Weights of a small waveform VQ-VAE: waveform 16khz input, decoder norm groupnorm.
Rows from block 3 of the decoder of a small waveform VQ-VAE, named by matrix and row number. Rows with one number belong to one channel. Each number is 500 + 40 x the weight over its row's rms, rounded and kept within 0 to 999. All counts start at 0. Numbers have three digits each.
Before each channel's rows are labels from the 100 clips, of 14976, where the channel reaches its highest value: "responds to" is what is common among them. Only what is clearly more common there than usual is listed. The data: notes from a synthesiser with random patches.
# convs0: first width-7 conv (decoder.decb.1.0.convs.0.weight, 128x128x7, standardized in use, each kernel summed), inputs 0-127
# convs1: second width-7 conv (decoder.decb.1.0.convs.1.weight, 128x128x7, standardized in use, transposed, each kernel summed), outputs 0-127

responds to: pitch class: A#; pitch class: B
convs0.111:475493471593491539534543489489518480561407511537518481409559458463529547498425467515512487454428515493486396502514520428499503541460494512572546523458511504531489451494526491487483488526464527489504502437609455539554489462453471487468541553503464507454443468514461524502514469419449511558487477496617573539519494540487559460505489509509565527507478441525484492469484527440525508528539
convs1.111:490419506485600463510541479558451524457585524444441534508468448506528485447518485504507552545561533492541582529503461537495488516604483471462513460551474474553466507495473527432493524515568497496520573507411472478490499469493464457490440537487555498505470530493487463529446548543475537443488516545432418474484525527470445586541498522483432519498421517521535505526527523572511468496497

responds to: pitch class: G
convs0.37:466528550512474465484551501497508504521544547489489482491419467514415473502492426583425524520521572531463489468491472487492475489482496500562525508480546468550540481486457533483445520533503478551482520445530481536483489542516519483484463532468492553507483491523549485414574548535561458480618500503476452483485504599426492515457516515465481502571471433491571577518477583556479422466463
convs1.37:478532452517505534538457540589476452543553481521525557460496447505545487555507490494542577501536429482467473405533491575495467449477535503550506524469567462468500485420473529461577485476487488465480549484478515510460555415520517438508457496467500442458458435471489519470467434504476433564514515529497520561504481479470487513543456529502516411476466546487399533478569480437494466477489

responds to: pitch class: F; pitch class: A
convs0.91:462480473541439540514478507486451433485515506510511485500534486489448491526472541394481470472595491513474493454566490564503520469514478484648513495485542443496485458504522532480476447534528507504511519578526479508461496559559473442449518562495466518492522407520481458502527457492523411510457491579467495571510437545545539492480523448544566546537526514549495563508485557449544467527507
convs1.91:480511545391513510573509486501529611553510509500490452559477470469514476433507375558494477464447541508533469562529484516515477499443465486460447497510511526456472476471472471534536514546487553536468485388502509447516511431432462456516462517471581479439506554515497456501477537547515590512603496487482557477466486529467449515470487516460460491463502522477551478528499479484491470534529

responds to: pitch class: A
convs0.107:497445543519480456522503556456482545509543487496476518519499509543561503557565538424466463411565575513488457447521480509504487538508521542545552520498472472530464479555516494443515497469481522494501553459440486508463539397424474440451520458501496555470450434467492478501513415536511510587530541447541535524550541463475549486496492501459573484527566477509465397459549528438519502509480
convs1.107:469512437487447493457533465494527473472537531503513476410487433440474548433500536594488548528507500549500551570551494511483523450478558420514517499519515487565516427467506484528451439465418507522457525519542549530509526557549471546498509524466604469515490538486489491555530550560507461472430428502474436441510500521479454539531516486581476550417438462490499533477494538514496482472501

responds to: pitch class: A
convs0.77:531535503514575424444468476482529510473464510575525490576548551503552494455539505508520492459487528484513494579453491536491496498489499527540508536468493484536512510542527499502514478501398520466503523478425525504577452450482492487518520482489487506520524486504464516529463505517518498322520506548454478506511526518465474481540554521567503498356552468462521498451478474491498544479373
convs1.77:451473496477489564544489473407546479527535499495449499445474484527509521577491479484520497547472417543512480463539541471574509518509494469518472535581517487462501460499480482534462504502520523583477521533480457536437489558527526455530452500538473463513488471518516553440475446461539441610507468485515499518539517443545417487454455479521452483579386493538501438502473484458507422448565

responds to: triangle; pluck; pitch class: F
convs0.9:559518516535505498541507523531521532490512527542509490521495499528535491571552533539537512516576466487496471483506465535181468488428513474467506477471496500533503508539460453486481508484479385484519536477496497483505447482503484473507520492493523502547521499481520468517490523530525537510491515573473464508479478509531499473507496504528504523523494500506469521514530505471498514466474
convs1.9:449453448519503497539489495538474510456491481478484488479488453460486508466506518433512475542478513498472556475542530526654512541517492443466541513557476510525485506528564491439492458631498619491524572493465522529558566509475527505504473500544461469514480537453467485435485511526446472466519463553513537482530468490537528504450495450524573490471460560486515468472422561596482532512512

responds to: pitch class: A
convs0.43:494501580398526497505470485474497536476567484442348545484448512477607518487512443482441511448526433510498505505508486565482522514482561470512528478495492480489500535500478478489474456482513502514563505428525473572537548532505478565448494568565520485526472496543547451484503492475550539517475500451443533527539499558515526509524509430550478494513548494462396553476552528529515464504434
convs1.43:440491515507436476462484482464552531513496523518530503539495518545452559480541481556515567569560505576498501541484444503516454489536470550457472421499495472510499440488517446580483570520494514496518543561522494582451490544449507567545483492477546528452434460552496469483509518571475421513512503466573483462466427485516456522453560544562466470502495449435565506539451435441468539485502

responds to: pluck; pitch class: A; pitch class: A#
convs0.65:566457518490507473508535511472558547515540460493497498606436581520536508510488528464529532505532548495473440528468470486507533540463578482480520548489525472503520463509538539471528499500500497545542541493471505488476459457463435495507523529470505524453493421434452467410531492508485530446550504544461505542493529495505511350498493497547479570471523482510510418491464566474513386560417
convs1.65:473488470508493551491500501506416479475487527534538490466461484516469422550438496510554507510480487542533512460422577467476512492550459469516466481386511544471505543520452517525460478485536555519465453572556423472540607530521504605435489473483460479556588524593571497490486460465501451488525539512487506507506489481486516473487504535484510430520497490455554460466520471467494562460571

responds to: pitch class: G; triangle
convs0.41:490551562507518478474465563521504485476596532500452482462511540411474476456495385495474529473411415531477498488482542487489437510474580543471484443527518507543526517472479509518531448461479538529520586468485512538484514557557521517499475582489458479531534471451489448499507552447497478484474537517473505515463500545586485494589486452435488547502526517562444514506562562544492529533439
convs1.41:442474454464414429551493493469568477523505481456531483577521502570535462507498545501562494566528502537511479472472480530528460479407497502489511502489477489515454521439515537513576475559515477530509520518432488547477471438496469510492534487554480498442515542497512534481477451519504414511558456563547497512518427526497495504447471520509532382483525526400444493409498438427497505495561

responds to: pitch class: F; triangle
convs0.122:455588514420474531452475529501414496461535469502479469542471432424515500506469502466452471533507472525518480522487501450536466453443494524532532505503521488488471504530554516530531463495474482535479465504530494563494502610540553500481491610490489519492532486571469509466492558544556455475533558557484556475475502436548469474505518545492503413550534392505443526477586472471453539562466
convs1.122:598449452465537464472560499432498551501482527489483508503456523507453481512522500413489506474488555445551548570550498518496557559507540419459500498498495505554539479484528550444475560495487454527478466458439505478518510462482547516484492500567548478486490501517521457548500507534492517513475430483483477459500522580431452566482487470502420567469542573597557447531521581456537453491458

responds to: triangle; pitch class: D
convs0.1:544515516434512484544527505547493541498557488435423491491477479470504497500451553515468543450516506526442577436573486505530440470471429464488444450487492496500413498441510501508474496544496489537521528480547508503435487526532506543495533516454498522498545468456506531514576529547586474526533537509476458461537488569478405498532455536438546456604519552491474576523473579457479523451561
convs1.1:560499491534478495590471497486489486465498505500529517487556549499440498473514529448471454493464539483508469562484466487480522555531545533569523518508501498514560467445508467582460535402433412457502411494524543452505437474454513511493507488524464437532498513478530570538468517525546479450409515519470529536473498536491564481509549434504449577527549524526465476492518463550460458582407

responds to: pitch class: F; pitch class: F#
convs0.83:495517511587403502484542495489478440518570518494429493500523520483497469527483493485499547486507474542510502542523486550518508487482496480651503466477518525546506479524542487447405515529549467526511549502506466442470493497511507515425527473416448539516515455516445484505561489458601451496458492542500501468462406610528523499453542415516510529563546473500513555477492513454496539537472
convs1.83:505544547414572535488490545558521610565492468567503476515519533599556565442531359457497438437528566493521483488455503523493440497506465485463509538501530544500475531482512428585500522497520506573497477382493502504472457537478521433509478454541523484465501513477534455497468528528466560513519546502478504507499548471470451465484527515522467461486503461521528520516488484515530474487552

responds to: pitch class: A#; triangle; square
convs0.14:494572502449493438471451492488492470458473509541507511525465551502457464411573455462453472513434505526485526446493554454541472479449451527509440456531433507470457491473521568565524500481532508542520531488534509607542508512568522528539538530510542506477503518544568594482484501476628492482485493512553457474489495553480474487473526499514550406488569442567501483454486545531475500551506
convs1.14:494556497504542559575491489464435505490512508457470564552484439509519424542464569482550512507489463413535510486548511488475576475519474519592504529471556483568505506551550454394470539540540421497514404479487503478520507553429502479455504528552528526491534445418471508499575486501513512584526486464462551494532532458505511522536440522498552501549480529521501513487521511488499520414529

responds to: pitch class: G; pitch class: F; triangle
convs0.49:515576450549553469506476554518461459531529500553496496509507523412471468598560519474515520534320478503486513513461506519511430451478478527519546535492507510544467494520499486469526526515485499506416490461542512458430452476541481412513481487496494505497525498481490481531488534520530507554558491500427492440481450502518474529587407516560528504612524499494518511541519543513507545496527
convs1.49:490474524497481562454530536513532466506510508485528486503467474517396609426492493531526477472632541596495586496496503475499480506518526451504514495499471536523529456433446510515440437512441501580411500533483488525492505543453523549503499544457512501484558525531518518420535509536485455449488499507495455542492447499471472429473563470493481459443493461497553493427521420473460522496548

responds to: pitch class: F
convs0.117:423582532450472503473439517546465418428566488503447483491534544406504476467533516492506510534473493495524510474450479519512424445505466513545513527544492495496480518578501534517601509495492474543486555526528508591437489551498472507469487581486479467581499467541494453462543535573548518427414525550514513450495537546540473485499526525520480460509526492552427555465505514534461513526453
convs1.117:583458423483450488510468434453477560480521522499516487472486510461479478531460515504472478480425471506513504529529512520565535547496496499485486545521494465523522494418482576471545520418504488481505511465488477435576486468528541576492487456587469460519525523530526580527505361517497510503560475528481493464459426563504536535455469491400494541523550527506534541487505580432547476503466

responds to: pitch class: A#
convs0.85:528493504475480453522450458539540475532540512468477493537538459416485458447521572568424529512492496474518475488527458386504506513502586520513514446475583454520515483557513526437497532504555535491499490579501485535534487436538517564427505472619527504599474527517521489395510528473482492482570532485497503466523458414513512513515503470527430456471530470516503437481487458503517493527498
convs1.85:481558535472530561444511573489541526503462399513496490524456563561561635482540444452477445503484515478478498506530504498511449481533462498484517503511487549500495495422533467518544537513530499522501552437469587459425471543454543427541502486454503512405564483503519482565501493525532605545414532516486460514448535497488512492461525533493503503502482471493553501549479538494494510478566

responds to: pitch class: A#; triangle; square
convs0.21:573497519532536493523524529474517502472487522560470483543466477546517539514545511474466505505512516461549483452460496391494457536516574445446550485502530558561523503513496509490508477507424534451522507483463523524457423436490479556473472501468475482451473507503565422491499484544410522528488522517511496493554491479470507501501537461569515530580510537626482440505487564501512491351448
convs1.21:459538496482548571465444430543487501516455449431512517530513498452500491460503538542515503481464421502375487485492513470446522461506493470474518526489516454445504503547520471488502547465507463438544585527534468513469549472505516465534537585512529579560518498507446560537489548551492485532482531417510498547501486489546527486509513497472481500439517560510516543473475484558471475670519

responds to: triangle; pitch class: D#
convs0.28:549461534532542508535492479521507602560502484546401550456473506544514494428492515423460501489476435481483564443469552491510490485533507454479518460510428508463510453524499470489498422517564490513548566444537525532486556514509471504456492499525548445469447427513532480443519504553505474519497471473508511530543461616469556474543470444557576540503495522526499498516559609500539465503478
convs1.28:512494587492518516550397495511448483495483560554510468536567556473465454506521512455504544585533479491513413472546408452531505497463515521507436510493527485415554523536488559517472540474496487523488494544526435510528516522515540489483513473489405534586440506513503547456531554475528521482501571495464501489441480424495525514434542510454422486452541541486526487518468419581495492517488

responds to: pitch class: G; pitch class: F#
convs0.53:393522571475475507446439517512464447507496528511455476506507538473501515563471477595480478479421556529491504436559481573492507461451425483572560477520456469494478474497482533494421476512551496538495544517568476531455494548556547442480571521462483548563564497526518504486543583469544501472436506493521508507469472599519497492531519467467487452520477480488501584514513552526478443485455
convs1.53:506501449487488452477515478451530483528482460505500499538470503573528536457503414507518539494498478530492453553505523539528456489490543482453488500517447527497477430447478502524568509498458496523507561510477470497464539470432503557553542531555520486414445546551540522503534407512511394563570537504520508455571450489520456510448457573538518471522579516533494528480504384422519532460552

responds to: pitch class: A
convs0.38:439463437449391535472533503502449507464537452548489550544479480504562505484533479498527457432541514523525567498490506497509480441445518477461472459464424539460577494495544523504561501493494516580537510444558503494476470539557426456504476558514504478524544423468519437589515459489586509483505444495523508510437532553533466516485496489564490532536522519446539601501502548465494494517554
convs1.38:484518514502543526576551591452568505572511499518437493444473421519472440498484485521427434509524517504486412511459534550460532524482439513486557450533501501524483491423475467475505452530469480493527438501453488547522487455542493531487513461438425505444545560505544524354525489472487507452542517499477538536497529481483458484505507480446533447475557425483490546474521470433517454485488

responds to: gate
convs0.8:470519498524526512436502455490515516526503432540480494483520475485470494479527507460536437587467490479509548473485502341578517484491531534537490572598460503468526470486516542493477542552503548521472498529525487493516464543434477504515486607484506483464550479491398488461523444457553515536580482466529497520463595483442506562487503500517471490476537486546508434438526432516468455537513
convs1.8:505507487530540459515521535504484493495499479491578471536518482488489475505450487484564505425549489515480435478436543521273522488480499437458478539438467518501517502516516488466565493398478319501500487516495477525535525517466519532443503485520493465524530549494538556505482504470482481505515507529500525489547506513532447514491479509529538471501507479500527473521511553460547535541509

responds to: pluck
convs0.32:586568517539508498508583443545518547554551529558528536576469637499550487530543463472522536534471546480572484481494499395515514523484528527533498533492502531475528483506541500500515506461492505496485444523433485510440454481441449525547461492504480454465531471535570463524514456509520508455512478493490487388466419477512441522459448468483442520505493440438482518479442530467500518528445
convs1.32:451533441499554515501493528452517443478451493453462498478472448487437504411466557511495464485554468539415482497485439540507531515454547444404487505502461515550512483491529540464485450545462502519516534487532511565518499410490479457450550567565537561415512521494414517449506575472472444530463553460494495594494554514497540478519516527494573508485506584506522487480535494492489515431491